config.yaml
arch: "unet"
model: "spectrogram enhancement model"
dataset: "phrases spoken by 400 fixed synthetic voices"
train_examples: 39062
noise_aug: 0.01
n_mels: 64
hop_length: 160
input: "log_mel"
win_length: 400
task: "enhancement"
loss: "mse"
norm: "groupnorm"
activation: "gelu"
weight_standardization: false
pixel_unshuffle: 2
widths: [64, 128, 256]
blocks_per_level: 1
block: "basic"
attention: false
upsampling: "pixel_shuffle"
init: "torch_default"
residual_init: "none"
optimizer: "adamw"
lr: 0.0015
beta1: 0.9
beta2: 0.98
eps: 1e-08
grad_clip: 1.0
steps: 11900
batch_size: 128
epochs: 39.0
lr_schedule: "cosine"
final_lr_fraction: 0.1
warmup_steps: 590
weight_decay: 0.1
Rows from block 3 of a small spectrogram enhancement model, named by matrix and row number. Rows with one number belong to one channel. Each number is 500 + 50 x the weight over its row's rms, rounded and kept within 0 to 999. All counts start at 0. Numbers have three digits each.
After each channel's rows are labels from the 100 clips, of 14976, where the channel reaches its highest value: "peak on" is the class under the peak. Only what is clearly more common there than usual is listed. The data: phrases spoken by 400 fixed synthetic voices.
# convs0: first 3x3 conv (model.mid.1.convs.0.weight, 256x256x3x3, each kernel summed), inputs 128-255
# convs1: second 3x3 conv (model.mid.1.convs.1.weight, 256x256x3x3, transposed, each kernel summed), outputs 128-255

convs0.56:486595559478543503484558439434524490555532487544391520475563461472593444483499455424507475407445470536544459542501596535571520588510505543461474476513528614468535530484462531535471438533491546479457445515419493534443464470673584617526502497464480452495573393585464519557441548481502513515440515521541591484444525528504450497461509498496469575606472522392479425413530490480446453552600
convs1.56:462438508508533495513554542473612610424472513527509458467447457401480458598502458503514475442485493493634486634519478476411617586501513564381464569541558504435441481521551517587444509479489486500399543497541469537539528502495517502540484591525499487465423438427568480501477393518448449493528512457484584462495483445536572506556500493494578478500516447599498444534512509506441570570485
peak on: /ɑ/

convs0.40:569542570505492553523555541503461455579532517567495539438513628516512543489546429466561486493480520448561556505511617536575459550474488508459495421513431570495513556503544602566441505505515540475415439546452511479459451477607494590518508383401462457480659425524421504525400516517498515509471467538506471553434469530508487469511501490463514541602466512475487465471513449475452485595592
convs1.40:459510460533620552530542498418625576457469502511519438524462439483488485594526412494548514544551542575583459558532474490455621532529518560445538586538569476435518456520597438593493484558556448513457575453503427550531561514533544578490476581528519545585478494437600480527502489507519510545530510476501552437450513441590504466542525507534450474492478500526490429504538451570434552559459
peak on: /ɑ/

convs0.57:525589510481529395526448396507492465563498406525366556474587535550584452472540453475489505434318488507496486501530597540545475532528553490467485463507489629486523576516509523490536412571550641452494439436425499523436486472525506562490489527448374445502614445519446548493486566497501545486484526540451561455481573543556420463515574494522451631615535562518532414552520548466444446510479
convs1.57:499398510527502513460459536526545530436535447538520495580531510528492576611456489529510472500506486535533490505482465477421579492523518556568595557582634540474547451467633576594482540494517504466434504541491446510578455465473591515531517501468523500505478494458564457463600464487481413482498456492563443529506540494474537520520500514509542479488522410572484467523441466510503613623483
peak on: /ɑ/

convs0.245:491541468497482400427384433439552537450454550552492453579492462553489544519480515512415524483491508552500506520515421480501537490561561652541557528603599573512563485551545425581522485497539496423509509404492489469522522508579477368478436556522518531548546487454527443489616479504495492499425477406482486462489563417508452481395437470493456472450489484437411492487458518401521470429442
convs1.245:518458509577533528533538527492526546545585480521485492557580452418495508576494522581534553428442442419470439496447516531429475484509478492430427529492525496425397455463426408502389474320432526558516476591540574578566540549573514600605589587534585489461474513572551570513503561545601466571524526523482553540533476500474498442557500493527506532539484477596515491524471551487500563478473
peak on: silence

convs0.45:473551513520566421523559398478545486584593481509419544506602508521612420482513432407517479514435480532522489509526608557475475510516522516473422506466514614466514547537489617458478479514529554495485437518457473563465469456604584568526488513397472442477552401511430511552465566465490483495465591566471503478486504510484500477542506509411460607578486501415514452462490511505427429541541
convs1.45:523524566494494475513494495480592543422471548581589457465514530490497546571595450527538509457446549533671523536545460436510574563514506633475568476595522521474525509519589507637489535543530537486447519455497516529579541506490510512538507557495518536561495435466597493581503434527469552527446501458489573446481497522607477512487539567536505454544488499535523371519567502503440534677497
peak on: /ɑ/

convs0.128:430440520487489558483482522565432524498416426549505559519428431392444474533440430513416488480508462587497554464559526522505555533448460488476473528505543501553456509472436520458489587525445444583493444556549482504509542506552513402510448428542470392565412575479539484467498466604484510503520468501397472497414393460452489359427533426533491439451479515481464510480399465482500491463477
convs1.128:530471447506465567482469496477526569516574547499511482486620573528499506341540492556540513542499489436562484556487537519529563458488485496540495556520566424500543463533505544545445435415502519560565520638470544643562493527587504584610524529470560585456611472615446546523490563472455606428441498461576471554523469452540442466546522562480432472541470440518492451457538504554478568608463
peak on: /ɔ/